config.yaml
arch: "pvt"
model: "audio embedding model"
dataset: "struck, bounced, scraped and rolled objects made by modal synthesis"
train_examples: 78125
gain_aug_db: 10
n_mels: 64
hop_length: 160
input: "log_mel"
spec_augment: true
win_length: 512
targets: ["striker"]
num_classes: 2
embedding_dim: 128
norm: "layernorm"
norm_position: "pre"
hidden_act: "gelu"
mlp_ratio: 4
head_dim: 64
fused_qkv: true
qk_norm: false
parallel_block: false
inner_norm: false
patch_size: [4, 4]
conv_stem: false
depths: [4, 4, 4]
widths: [80, 160, 320]
am_softmax_margin: 0.3
am_softmax_scale: 16
init: "xavier_uniform"
residual_init: "scaled_by_depth"
optimizer: "adamw"
learning_rate: 0.0013
beta1: 0.8
beta2: 0.999
eps: 1e-08
max_grad_norm: 3.0
max_steps: 7700
batch_size: 256
epochs: 25.2
lr_schedule: "cosine"
final_lr_fraction: 0.01
warmup_steps: 1540
weight_decay: 0.0
Rows from block 2 of a small audio embedding model, named by matrix and row number. Rows with one number belong to one neuron. Each number is 200 + 40 x the weight over its row's rms, rounded and kept within 0 to 999. All counts start at 0. After the name is the row's rms in percent of the matrix's.
Before each neuron's rows are labels from the 100 clips, of 14848, where the neuron reaches its highest value: "top examples" is what is common among them. Only what is clearly more common there than usual is listed. The data: struck, bounced, scraped and rolled objects made by modal synthesis. In brackets: how many of the 100.
# fc1: MLP up (model.blocks.2.mlp.fc1.weight, 320x80), inputs 0-79
# fc2: MLP down (model.blocks.2.mlp.fc2.weight, 80x320, transposed), outputs 0-79

top examples: hard striker (76)
fc1.128,084,185,193,175,162,187,161,256,193,209,234,174,187,160,234,272,270,234,193,188,241,281,165,183,175,180,140,100,195,263,180,266,182,170,223,120,191,270,140,191,218,142,182,189,219,151,209,187,137,186,146,176,140,169,217,179,194,235,152,157,148,200,209,159,252,215,201,228,230,203,170,237,109,245,205,171,162,225,148,165,220
fc2.128,045,192,216,242,240,155,155,197,208,142,148,283,195,204,181,168,196,162,171,219,233,195,115,127,188,224,243,258,266,223,174,161,262,179,173,170,167,166,225,238,165,250,129,255,135,190,240,187,158,190,139,279,168,175,218,201,199,277,196,114,175,241,170,239,162,196,145,207,189,217,271,167,213,220,210,231,198,240,243,202,211

top examples: repeated hits (51)
fc1.19,089,175,268,244,257,205,275,203,145,247,209,225,133,179,275,201,198,277,221,201,176,166,136,196,166,257,195,203,220,145,179,208,158,224,124,198,177,268,185,241,167,166,121,196,161,195,167,152,193,203,280,266,177,185,242,257,245,198,217,240,265,220,226,227,213,184,152,266,172,158,167,175,246,235,215,230,238,178,237,217,189
fc2.19,094,160,243,215,185,179,246,224,212,232,174,179,262,216,216,246,153,183,137,164,233,173,157,174,183,274,224,276,184,168,144,195,217,228,199,282,332,246,131,205,192,216,193,161,201,167,199,217,209,143,222,227,170,200,256,168,184,184,252,158,212,213,193,188,219,150,212,196,213,188,108,188,226,219,129,196,167,118,252,271,193

top examples: rumble (27)
fc1.134,085,187,225,220,145,252,153,180,190,236,216,184,263,126,195,254,239,201,146,236,262,148,219,231,139,237,256,150,182,221,189,237,144,228,209,289,209,198,240,158,208,235,143,207,140,195,210,180,178,206,187,149,227,176,201,252,252,259,247,264,237,216,180,200,231,211,204,227,242,133,216,277,169,212,182,167,169,177,153,277,128
fc2.134,075,268,164,196,204,208,255,165,221,256,250,134,203,118,255,239,195,207,227,168,217,102,212,203,164,232,249,163,197,177,159,193,167,229,222,228,152,241,220,160,221,216,123,207,200,213,264,181,228,157,207,226,148,191,230,151,264,204,250,191,142,250,197,193,283,180,204,226,180,214,239,248,260,139,232,185,137,113,214,207,191

top examples: striker: soft (81); medium (66); steel-like damping (40)
fc1.236,116,204,279,247,209,206,139,254,176,161,223,210,255,212,209,234,235,226,134,188,166,187,155,241,139,159,243,146,217,207,217,223,292,172,192,254,138,166,218,219,207,207,181,254,138,110,228,238,215,219,184,189,208,253,208,272,141,188,179,218,266,263,199,184,196,241,149,222,148,165,240,227,296,199,213,214,207,215,157,244,218
fc2.236,171,191,192,182,218,262,151,192,210,208,151,206,246,196,180,204,206,185,196,247,198,202,209,325,175,187,222,142,214,212,197,231,196,212,167,176,81,185,247,175,202,202,241,187,146,173,265,261,224,196,126,177,284,197,165,187,235,239,205,168,177,200,199,234,241,159,192,116,210,115,250,232,242,141,219,216,256,136,195,202,136

top examples: hard striker (98); small (71); action: bouncing (54)
fc1.221,076,235,201,175,186,227,100,225,219,139,218,198,226,170,210,227,167,207,182,149,237,167,252,216,154,198,211,108,108,164,165,277,225,143,172,145,130,213,173,227,156,268,187,216,205,224,233,189,245,122,205,191,276,226,197,199,136,139,168,138,185,187,161,222,203,226,205,162,207,223,187,207,191,234,145,127,238,204,223,157,232
fc2.221,055,190,190,226,240,190,239,218,230,171,242,209,147,151,129,248,157,222,240,203,227,241,180,196,160,290,150,253,160,211,162,187,187,224,184,224,310,230,206,254,203,189,123,173,161,220,168,210,129,236,219,207,213,153,122,240,233,166,229,120,125,192,213,199,153,212,248,252,190,177,170,244,190,177,224,178,183,265,148,152,225

top examples: bouncing (95)
fc1.125,069,194,173,228,211,208,143,195,283,149,233,145,199,152,237,193,190,218,194,150,190,210,184,126,248,183,220,268,261,252,202,260,254,205,157,147,193,233,179,230,209,304,281,151,245,187,180,203,199,194,193,167,140,198,193,247,159,232,206,258,232,176,138,167,228,233,112,158,243,177,219,194,254,235,136,232,148,194,171,207,204
fc2.125,045,195,202,184,152,194,208,195,236,172,147,330,210,219,184,194,158,165,170,136,172,181,200,225,185,162,203,211,263,200,185,140,183,191,181,206,229,220,235,188,239,270,158,153,262,151,204,249,247,185,141,209,220,256,216,136,171,214,151,124,237,239,201,230,265,176,227,162,177,194,234,205,174,185,137,197,148,200,143,296,271

top examples: bouncing (95); small (66); rubber-like damping (40)
fc1.65,105,171,197,241,138,216,107,218,190,215,185,224,237,259,226,239,239,238,197,186,244,185,225,190,278,194,243,158,278,212,165,254,233,230,148,269,229,237,198,214,182,147,250,226,284,188,219,211,198,189,146,120,224,188,235,182,220,214,154,241,270,175,145,202,237,150,137,202,217,232,191,109,186,269,170,212,152,221,173,225,195
fc2.65,086,181,194,243,205,130,259,209,249,154,252,146,191,194,161,115,225,253,256,229,201,244,197,193,191,145,192,145,101,196,225,170,216,205,267,198,267,197,171,168,215,178,167,156,237,243,98,152,197,155,232,233,164,186,175,231,205,247,195,278,249,155,143,172,178,218,185,254,260,256,222,184,196,185,248,199,202,198,192,247,218

top examples: repeated hits (57); clamped rod (32)
fc1.58,091,243,151,234,148,226,238,121,161,242,224,237,174,248,197,240,227,209,261,203,191,205,182,127,198,213,253,214,177,136,169,227,172,149,193,147,256,273,240,162,157,137,193,224,202,243,228,186,211,257,229,214,197,227,174,237,167,240,174,238,161,175,252,220,220,254,198,253,216,163,246,176,157,250,215,134,127,126,235,240,132
fc2.58,064,128,183,234,197,217,195,206,242,192,165,150,225,238,114,218,176,199,233,156,171,195,182,241,220,151,137,161,189,178,278,167,271,232,189,251,253,189,151,150,250,172,220,164,212,153,275,195,164,270,244,164,267,188,253,196,214,223,196,177,214,203,211,189,185,266,265,207,186,231,245,244,182,180,154,136,256,146,243,257,149

top examples: small (61); bouncing (47); text has "noise" (38)
fc1.296,066,160,184,118,183,248,177,244,167,228,241,194,195,252,211,228,124,220,256,124,164,177,228,208,153,196,228,178,128,144,159,186,156,243,239,152,184,202,216,206,131,200,225,186,233,165,132,125,209,247,208,147,241,258,224,234,219,248,253,146,226,229,162,186,189,194,161,254,248,211,167,229,196,166,145,134,175,133,246,188,178
fc2.296,034,141,204,169,203,268,269,243,202,224,233,173,158,181,110,247,161,172,289,147,267,197,219,180,184,179,163,153,146,183,134,201,220,200,291,236,175,205,134,201,214,162,216,182,185,188,259,173,250,132,154,189,214,255,193,252,193,200,224,168,234,218,232,177,190,287,213,261,243,223,216,213,210,153,181,230,208,147,245,254,190

top examples: ring (47); repeated hits (41)
fc1.16,087,173,172,178,153,236,270,146,202,196,234,227,191,209,269,240,233,215,139,165,175,240,135,143,267,208,223,231,196,237,229,201,242,248,228,215,159,205,146,244,194,156,250,213,188,224,208,221,187,153,192,232,227,123,154,143,165,199,148,150,199,159,190,182,257,220,268,221,184,169,259,128,124,130,242,189,136,183,184,240,253
fc2.16,077,199,180,228,163,165,232,225,277,159,214,233,186,207,256,187,178,191,240,164,187,213,233,162,230,287,196,209,233,203,171,166,204,161,171,167,259,212,204,290,147,238,142,209,179,216,238,158,145,246,257,212,189,111,181,232,142,149,197,155,192,150,175,237,155,185,193,306,187,206,209,199,151,220,192,176,180,265,118,217,275

top examples: bouncing (45); pink noise (27)
fc1.294,064,248,234,195,203,237,183,180,178,246,211,236,152,238,207,173,186,196,276,279,179,196,192,174,199,203,195,167,172,182,157,185,224,113,147,109,224,233,219,275,237,244,197,237,227,190,158,239,209,184,255,273,150,115,237,167,199,204,262,157,217,185,254,252,169,196,181,174,218,107,253,264,188,222,183,221,274,214,255,192,208
fc2.294,033,157,157,238,260,221,229,215,228,275,191,228,171,245,231,183,235,180,152,227,248,223,106,184,249,280,219,282,204,217,123,184,151,215,153,229,233,179,211,246,182,145,187,176,252,220,199,225,190,226,184,170,166,178,201,188,217,174,240,185,214,229,300,269,227,164,204,244,222,181,135,138,205,267,195,227,226,204,139,206,271

top examples: rumble (31)
fc1.213,082,171,203,89,192,269,168,170,186,226,253,295,162,227,231,156,169,175,169,143,241,214,157,242,204,243,157,197,206,201,219,149,217,290,231,136,166,199,179,203,131,206,222,205,223,244,211,177,186,169,167,206,215,215,133,155,165,178,244,250,198,178,151,218,181,263,225,246,248,206,229,225,184,140,205,224,120,206,213,262,266
fc2.213,059,219,218,221,178,139,186,244,277,173,161,279,206,204,220,145,173,197,147,245,232,190,175,205,221,220,172,245,289,138,182,177,212,190,159,182,252,263,138,250,175,248,167,253,218,196,124,195,195,165,186,192,128,218,185,216,127,133,168,233,227,198,197,236,155,190,151,216,192,189,218,167,156,229,166,175,203,283,153,205,297

top examples: one hit (46)
fc1.275,079,163,236,259,257,132,214,197,242,253,217,165,223,169,173,219,218,158,194,160,201,206,223,244,255,226,202,141,174,166,148,236,178,147,181,260,202,174,201,268,267,234,172,220,218,215,184,235,188,292,176,249,157,141,196,190,232,219,249,148,270,216,250,240,176,261,219,246,234,160,199,139,160,185,252,241,182,219,252,119,247
fc2.275,054,207,158,205,176,191,158,170,164,239,214,74,122,206,169,241,198,156,194,231,268,136,270,146,269,240,190,291,257,170,171,184,225,263,182,205,196,181,276,229,180,163,221,185,245,193,178,186,152,251,206,149,133,185,204,149,213,184,204,186,223,162,235,171,181,295,211,191,180,195,196,147,174,227,190,180,246,213,219,162,206

top examples: repeated hits (56); plastic-like damping (46)
fc1.99,078,236,202,253,223,207,274,140,168,136,220,231,145,183,173,179,217,282,152,216,238,213,265,141,214,170,187,214,250,167,127,235,195,231,214,203,164,173,235,235,240,188,206,153,195,217,172,114,213,144,148,217,130,246,262,272,210,220,220,268,205,257,245,247,257,167,210,200,215,176,286,189,203,215,204,174,219,158,171,249,210
fc2.99,059,285,194,222,220,220,195,221,146,180,173,201,253,215,124,227,193,232,204,213,241,271,258,246,213,173,182,156,276,223,183,269,179,224,189,194,163,164,262,201,138,220,197,188,181,189,201,219,225,153,156,203,257,177,111,216,229,251,173,158,124,241,120,218,188,165,144,185,214,174,208,271,254,223,260,175,244,194,200,144,136

top examples: hard striker (78); membrane (44); bouncing (44)
fc1.36,074,144,218,223,208,222,122,319,228,210,224,136,271,180,205,191,160,192,148,185,216,130,187,243,227,198,266,215,160,257,238,149,170,225,229,221,228,170,181,131,235,160,148,244,194,160,203,198,167,147,152,139,199,213,149,203,150,187,158,174,237,234,184,121,216,262,200,212,173,244,207,164,161,203,144,230,224,134,203,229,170
fc2.36,042,97,178,178,215,150,224,176,192,241,215,222,263,158,150,274,224,198,145,216,143,218,134,190,176,257,259,215,138,188,137,158,223,186,111,215,252,207,135,163,167,185,165,217,218,166,205,188,181,125,255,285,221,201,245,221,255,221,197,170,220,210,215,159,190,189,264,217,228,205,209,219,209,281,254,218,182,168,233,236,190

top examples: bouncing (57); rubber-like damping (47); shape: clamped rod (36)
fc1.152,109,229,137,213,184,172,181,186,177,181,180,229,240,201,182,212,219,218,222,155,198,217,150,168,257,140,215,220,170,221,223,140,218,230,187,280,265,236,175,198,170,200,273,164,237,154,213,201,169,83,249,167,207,209,248,174,218,220,239,263,185,277,193,218,197,114,192,222,250,301,172,191,147,264,176,268,163,178,181,204,152
fc2.152,090,188,176,185,157,175,249,198,207,162,167,238,258,201,215,216,253,257,157,249,133,142,156,230,182,237,236,163,129,173,199,166,240,183,171,221,256,179,114,236,145,187,201,222,209,218,201,200,213,176,242,225,213,150,189,233,167,221,224,284,159,267,159,193,166,178,153,208,278,196,234,205,169,270,206,255,159,110,131,262,197

top examples: clamped rod (31)
fc1.40,137,203,194,202,215,154,201,180,194,126,145,248,299,248,190,208,220,219,175,211,153,185,177,170,208,192,179,218,203,149,150,186,209,225,222,260,240,221,185,235,127,217,145,239,232,206,169,142,264,234,237,191,137,197,163,254,124,230,147,218,138,258,201,233,143,172,161,251,248,142,168,224,163,277,238,176,183,254,140,197,244
fc2.40,139,165,260,199,219,160,270,211,185,223,202,266,176,147,189,195,155,245,221,78,160,220,141,153,152,161,178,219,194,212,206,206,190,222,191,212,249,252,131,176,248,200,198,318,206,223,152,195,225,271,221,243,206,214,231,196,127,150,205,243,240,222,240,148,131,210,265,185,181,209,180,203,213,207,116,199,203,195,225,245,208

top examples: repeated hits (54)
fc1.17,089,234,250,272,247,200,146,234,238,235,228,163,236,242,202,156,239,253,160,181,157,194,181,256,150,238,153,141,195,262,209,216,230,247,170,282,197,201,139,180,229,247,276,213,258,247,130,267,156,206,206,144,119,215,148,184,233,252,229,233,144,190,185,251,235,192,143,181,203,207,202,181,245,189,168,168,228,169,198,194,233
fc2.17,077,238,172,172,195,197,201,239,200,174,249,184,165,256,186,224,180,196,238,226,193,215,238,194,214,248,176,167,249,196,271,187,165,145,129,179,241,219,174,228,183,219,182,200,187,222,231,188,144,293,272,182,218,177,215,280,227,123,272,154,139,169,205,205,122,235,200,229,180,189,168,230,163,233,192,173,264,320,160,149,252

top examples: clamped rod (30)
fc1.183,080,141,244,258,208,219,255,182,151,150,220,208,250,204,243,226,174,213,174,197,194,236,132,249,152,147,233,187,214,235,168,175,235,255,160,249,145,164,235,167,168,175,181,242,125,237,152,165,269,233,144,220,200,155,173,198,224,177,190,168,278,244,230,258,204,294,244,217,180,274,227,155,241,186,262,172,198,149,216,208,234
fc2.183,046,195,207,186,188,116,240,174,204,230,260,218,219,184,221,202,195,179,150,187,188,240,118,113,207,191,221,280,151,179,159,208,203,170,268,254,245,275,117,181,189,197,225,250,209,233,210,171,171,186,199,244,225,110,180,172,140,179,204,250,232,208,288,176,122,193,204,206,186,264,147,151,206,213,213,236,256,238,244,204,203

top examples: hard striker (78)
fc1.12,093,189,183,136,159,226,189,269,190,256,166,204,252,235,268,222,190,232,240,211,176,167,139,140,235,238,205,175,209,222,250,173,201,199,120,198,256,246,168,211,215,188,190,192,131,216,186,206,249,247,199,224,287,143,135,222,235,178,140,196,259,210,191,215,237,134,267,189,199,205,251,232,204,182,238,113,144,159,127,237,216
fc2.12,068,192,189,226,205,132,249,163,207,179,232,264,236,218,207,226,202,262,251,147,165,222,195,135,205,189,199,206,132,216,212,230,192,148,240,179,286,204,61,189,220,213,202,217,228,247,127,164,163,185,196,218,205,163,192,205,173,166,220,217,221,151,270,175,164,235,164,234,239,317,166,195,186,218,159,191,179,261,171,214,263

top examples: small (88); repeated hits (42)
fc1.46,079,195,196,243,179,187,155,198,206,223,198,204,245,165,152,279,240,236,276,270,174,175,181,162,281,223,184,137,182,195,167,172,134,182,126,194,179,255,260,204,159,156,247,250,265,255,193,223,209,164,180,191,176,137,199,136,231,184,163,151,160,133,265,212,257,195,149,230,167,153,218,253,141,163,196,155,215,226,171,205,192
fc2.46,041,223,203,189,210,105,257,188,229,238,260,118,89,182,219,197,212,198,206,225,240,145,249,155,184,206,195,256,170,165,187,199,193,249,232,244,180,206,249,163,148,140,187,198,266,198,205,123,130,228,253,187,205,161,211,169,241,175,204,145,140,123,277,191,251,224,245,218,168,201,214,160,240,166,172,152,181,192,201,181,202

top examples: small (65); steel-like damping (51)
fc1.22,109,234,221,168,191,197,184,165,254,189,140,159,206,164,235,201,272,188,172,199,189,165,271,161,221,231,147,133,157,192,239,238,220,164,226,235,195,263,245,247,179,133,200,192,232,278,230,204,274,275,241,223,218,153,138,204,225,230,193,196,210,158,193,178,276,180,113,264,135,132,181,221,177,181,230,176,182,255,193,152,236
fc2.22,118,207,209,235,143,200,159,261,186,134,162,191,257,245,211,215,262,228,134,234,160,184,156,205,202,275,242,221,150,198,161,175,208,164,190,220,244,157,175,252,125,235,152,190,195,152,196,161,261,184,251,224,213,219,162,218,149,188,200,204,192,253,154,193,140,192,140,266,224,114,216,260,228,248,196,236,178,187,112,249,244

top examples: hard striker (79); repeated hits (49)
fc1.6,074,235,261,199,247,155,99,170,134,212,225,167,222,258,195,180,198,271,197,142,156,200,229,207,251,154,240,199,167,241,236,301,175,181,181,241,152,276,173,204,206,234,201,216,190,140,267,243,200,207,223,156,203,234,175,229,176,152,205,230,259,145,213,201,168,230,176,127,132,212,250,179,172,215,138,152,207,185,223,165,156
fc2.6,045,186,276,160,134,205,188,195,231,202,154,326,202,254,222,181,188,205,196,167,121,170,134,190,189,149,253,220,264,132,217,142,197,195,139,181,166,200,185,179,162,158,229,249,147,180,202,185,233,192,222,151,192,230,269,188,204,154,218,210,196,237,185,251,184,237,186,179,197,132,160,177,146,230,153,186,300,178,231,252,205

top examples: hard striker (86); action: scraping (42); membrane (41)
fc1.127,123,196,237,173,175,155,224,254,263,252,225,201,88,201,236,144,179,173,163,167,215,203,210,163,131,189,217,176,267,196,232,221,179,133,199,176,123,268,188,161,175,229,267,248,142,201,221,212,183,249,140,215,177,227,179,189,219,212,164,207,194,142,243,261,273,162,233,211,158,171,187,155,150,121,180,208,228,264,189,153,185
fc2.127,122,161,259,233,172,140,280,211,267,190,232,226,207,141,223,114,217,250,165,185,144,174,165,197,149,194,263,169,187,233,216,186,157,162,205,244,195,257,158,171,248,211,220,148,149,149,153,150,256,144,186,256,160,196,227,255,223,204,192,216,209,226,161,231,205,99,187,170,185,194,207,192,236,142,208,234,155,202,154,257,138

top examples: clamped rod (43); steel-like damping (40)
fc1.81,105,206,204,156,221,212,263,243,176,170,145,235,208,179,170,179,235,264,181,153,106,145,202,135,212,241,243,175,155,206,121,197,257,171,180,208,260,226,234,185,167,120,148,282,116,194,146,170,253,219,146,180,186,186,236,283,144,268,138,172,238,233,177,222,237,216,160,186,202,200,167,204,193,192,200,194,173,201,178,202,230
fc2.81,122,214,125,189,174,279,146,206,249,203,185,188,210,225,204,246,209,145,184,279,250,191,223,281,223,196,214,174,216,192,160,186,172,204,171,174,138,193,294,207,159,178,236,132,181,168,255,260,197,157,161,157,191,163,152,232,280,195,163,197,169,183,135,269,242,149,193,181,230,168,252,201,163,182,273,212,271,227,181,167,171

top examples: one hit (47)
fc1.233,139,193,233,243,128,222,211,268,218,168,184,250,238,175,265,175,231,249,132,180,159,186,258,196,228,176,263,190,237,261,181,190,278,175,218,278,172,172,201,235,240,214,186,179,227,164,193,191,295,192,179,191,185,230,234,202,168,187,237,168,271,222,110,180,242,119,194,193,140,196,208,187,197,141,179,269,190,203,138,264,195
fc2.233,183,168,235,262,177,239,159,241,219,190,205,221,191,160,181,141,198,231,244,159,163,230,216,245,144,178,234,163,237,230,181,197,231,195,224,165,156,178,221,212,251,237,173,227,172,142,234,208,229,199,117,262,236,258,198,157,168,224,126,168,237,192,141,199,187,227,204,175,165,120,320,256,265,151,189,215,229,144,177,278,191

top examples: one hit (41); rubber-like damping (38)
fc1.318,105,238,210,225,203,233,215,255,168,154,187,248,221,209,206,189,193,252,195,225,159,140,222,211,200,187,174,230,124,241,134,173,232,168,255,315,164,213,268,194,177,154,199,263,249,213,162,207,247,166,184,216,156,255,265,255,207,253,250,236,185,209,134,156,238,167,129,219,206,180,196,242,194,252,151,253,122,192,171,210,242
fc2.318,126,245,139,165,230,214,178,202,152,201,174,166,255,259,233,245,220,176,142,255,263,176,264,205,244,248,232,226,220,186,142,238,181,194,187,202,142,192,213,188,94,169,219,149,180,200,245,226,217,140,222,156,156,187,179,209,275,196,217,185,166,221,215,255,254,173,152,194,227,163,163,145,168,249,291,193,174,210,220,104,169

top examples: hard striker (86); repeated hits (48)
fc1.186,071,151,224,167,212,170,204,218,202,171,136,189,165,243,157,214,171,275,188,243,220,162,225,258,233,127,234,224,151,149,193,168,227,161,211,224,152,210,241,216,257,272,195,183,241,229,142,260,151,173,209,219,152,164,212,116,191,165,177,200,271,183,225,237,145,174,210,211,257,122,161,212,179,233,168,259,257,219,166,110,161
fc2.186,044,184,249,162,212,225,217,205,194,200,249,276,241,143,196,118,219,187,251,189,210,248,220,197,168,204,257,108,207,208,190,212,200,172,251,142,63,239,196,200,294,223,156,200,171,236,250,197,209,239,140,231,162,212,160,223,133,238,169,236,221,198,173,165,239,211,140,179,253,198,259,195,240,187,198,237,168,160,171,232,171

top examples: repeated hits (52); rubber-like damping (48)
fc1.91,081,196,215,251,131,219,251,207,251,169,148,200,120,175,186,229,239,233,185,204,204,233,163,260,162,223,164,146,144,158,229,242,136,248,150,185,145,215,266,213,152,135,227,182,267,131,143,152,191,228,207,241,141,133,256,232,184,252,141,220,176,153,216,254,181,240,202,165,206,235,178,169,224,201,151,156,249,189,202,209,218
fc2.91,050,150,181,167,178,165,269,179,245,160,182,222,242,176,251,228,220,193,172,177,217,186,177,187,231,245,219,255,128,179,148,144,199,214,168,184,248,244,142,165,182,254,199,259,267,211,261,215,230,154,174,166,185,220,264,293,164,154,241,212,263,183,212,182,184,229,235,212,213,223,143,109,170,211,105,194,184,235,129,205,233

top examples: one hit (49)
fc1.255,172,216,183,247,168,180,167,228,199,161,253,208,252,241,243,137,299,245,164,224,177,193,189,185,165,217,275,172,214,175,168,156,243,180,231,292,259,119,194,239,142,176,183,181,206,192,188,174,250,179,226,194,188,255,216,231,142,199,178,204,181,255,124,200,156,173,106,244,170,193,242,259,181,223,183,270,166,210,137,193,194
fc2.255,201,194,135,211,152,257,141,186,137,192,172,156,264,202,148,217,220,198,264,158,185,215,150,203,210,201,194,194,136,194,188,177,197,292,244,155,272,179,163,202,234,194,163,239,291,192,257,211,153,228,241,200,224,219,181,167,134,177,213,235,233,224,211,115,151,256,248,211,225,192,237,262,231,190,122,244,208,130,180,214,209

top examples: small (79); repeated hits (46)
fc1.298,087,152,189,170,235,191,207,164,167,208,213,144,226,255,253,245,171,196,150,165,220,257,235,227,216,212,208,169,200,127,280,185,147,250,127,136,255,171,200,249,150,202,214,277,186,176,122,199,260,177,180,153,252,192,209,218,212,231,142,253,150,203,201,196,243,244,285,187,230,199,219,264,154,234,175,209,256,221,208,253,244
fc2.298,093,184,220,211,167,255,157,177,167,195,162,217,225,184,175,161,195,210,257,149,183,189,172,211,201,150,265,170,266,151,126,182,216,182,252,195,139,166,270,166,257,218,208,273,158,113,230,212,221,183,151,181,190,238,249,157,167,204,117,254,267,210,192,219,234,271,189,142,181,188,269,225,195,156,204,181,217,157,245,277,228

top examples: small (72); repeated hits (46)
fc1.314,096,243,234,231,142,212,177,204,156,196,256,169,223,191,134,209,167,194,210,263,202,244,278,178,150,209,163,202,285,154,185,151,178,181,236,145,126,173,258,225,270,177,242,188,185,209,203,173,139,205,235,141,215,193,214,139,181,101,193,163,243,143,242,159,131,238,199,172,212,232,213,262,256,192,215,189,251,186,258,220,230
fc2.314,092,206,278,196,209,163,205,279,218,154,148,216,195,170,157,215,187,206,172,153,183,266,244,195,193,238,134,173,161,246,228,202,221,210,210,239,274,190,105,137,231,206,234,185,226,229,104,174,211,225,220,219,231,241,152,210,188,154,218,199,257,231,184,148,160,216,181,258,142,189,136,170,228,211,140,180,240,281,214,236,273

top examples: rumble (33)
fc1.172,091,249,207,232,252,135,184,186,210,248,177,149,240,160,256,170,188,186,188,178,219,242,221,166,210,183,144,120,212,284,266,166,207,156,220,293,162,163,177,178,179,234,211,169,251,207,198,141,239,152,122,162,220,250,208,263,221,145,222,178,124,253,190,199,179,263,193,195,197,197,145,202,219,214,192,232,248,186,275,157,254
fc2.172,085,224,244,181,182,155,200,199,221,154,176,185,195,182,311,188,210,168,96,183,230,182,225,134,283,267,209,249,251,207,124,166,191,168,233,236,236,187,194,212,204,208,200,194,229,195,164,205,202,121,184,167,121,246,239,223,213,112,250,223,268,214,203,219,221,174,175,204,182,207,121,117,200,205,164,197,202,252,204,229,256

top examples: one hit (50); membrane (37)
fc1.63,092,190,234,193,248,162,232,150,189,167,261,234,157,171,184,238,210,243,199,148,246,282,167,256,211,244,108,162,203,202,230,210,227,209,148,145,201,271,122,214,186,152,219,179,217,259,180,271,145,204,177,146,188,148,236,209,200,198,193,220,245,155,230,264,280,182,201,234,256,160,218,180,238,166,261,134,241,196,220,197,237
fc2.63,087,200,190,204,205,187,202,179,184,227,255,176,172,202,121,219,144,191,266,159,240,240,163,195,230,149,165,219,204,226,224,214,219,257,207,167,222,203,187,188,257,214,209,190,289,211,148,217,159,146,178,169,157,213,190,200,172,185,212,245,376,142,207,173,165,259,242,201,210,277,177,160,237,217,159,187,282,251,222,199,189

top examples: one hit (40)
fc1.247,091,244,227,159,194,211,257,236,252,205,248,221,193,251,221,160,273,256,126,207,188,171,237,270,139,255,209,178,278,188,224,154,277,165,198,241,189,228,199,272,176,189,248,227,136,152,147,207,219,145,209,238,251,185,222,177,203,259,157,192,241,184,201,203,174,160,171,220,176,234,231,154,212,222,173,251,160,136,150,268,149
fc2.247,103,207,188,198,168,246,193,220,227,186,242,225,174,169,161,159,215,262,249,247,128,216,269,312,139,210,197,92,207,239,223,197,247,171,198,156,167,174,201,196,230,204,183,212,153,190,231,193,217,274,134,213,285,246,173,201,170,199,148,140,209,168,182,214,211,209,187,179,153,147,281,244,213,124,226,230,213,194,136,203,192

top examples: one hit (40)
fc1.61,080,192,200,243,249,165,172,145,241,182,151,210,208,173,216,160,147,214,168,148,198,245,246,214,239,219,223,141,169,104,244,221,162,233,175,201,200,218,224,233,254,136,141,267,167,192,158,245,211,282,166,235,235,249,172,211,151,222,153,226,155,198,249,233,253,253,180,188,98,149,207,160,175,222,249,219,226,218,156,138,185
fc2.61,045,260,125,240,204,232,133,146,213,154,243,92,126,188,174,185,218,182,166,202,228,206,253,217,210,149,213,186,247,239,201,238,151,220,236,240,122,164,322,199,190,150,163,194,262,186,166,189,165,148,212,179,218,164,177,140,212,240,208,206,214,185,226,192,263,181,233,198,198,161,215,237,188,190,281,135,199,194,169,163,204

top examples: small (64); steel-like damping (52); shape: clamped rod (37)
fc1.215,076,218,266,169,137,215,140,200,278,239,212,215,245,251,184,265,199,208,220,233,169,165,188,238,241,176,197,196,204,173,222,203,223,244,181,260,212,146,109,253,255,238,242,206,256,264,159,143,176,192,159,196,219,240,264,277,197,250,202,182,184,233,226,219,197,111,130,183,149,191,198,212,280,179,165,219,178,214,206,266,170
fc2.215,054,235,172,270,219,223,136,146,195,155,235,131,154,211,240,255,166,204,181,227,198,199,297,161,231,212,219,190,207,226,268,226,220,243,216,242,226,183,243,168,196,158,200,108,208,177,247,208,169,217,281,145,156,244,206,171,226,218,212,245,225,204,175,161,209,241,200,194,176,261,117,164,192,259,237,174,147,243,236,152,281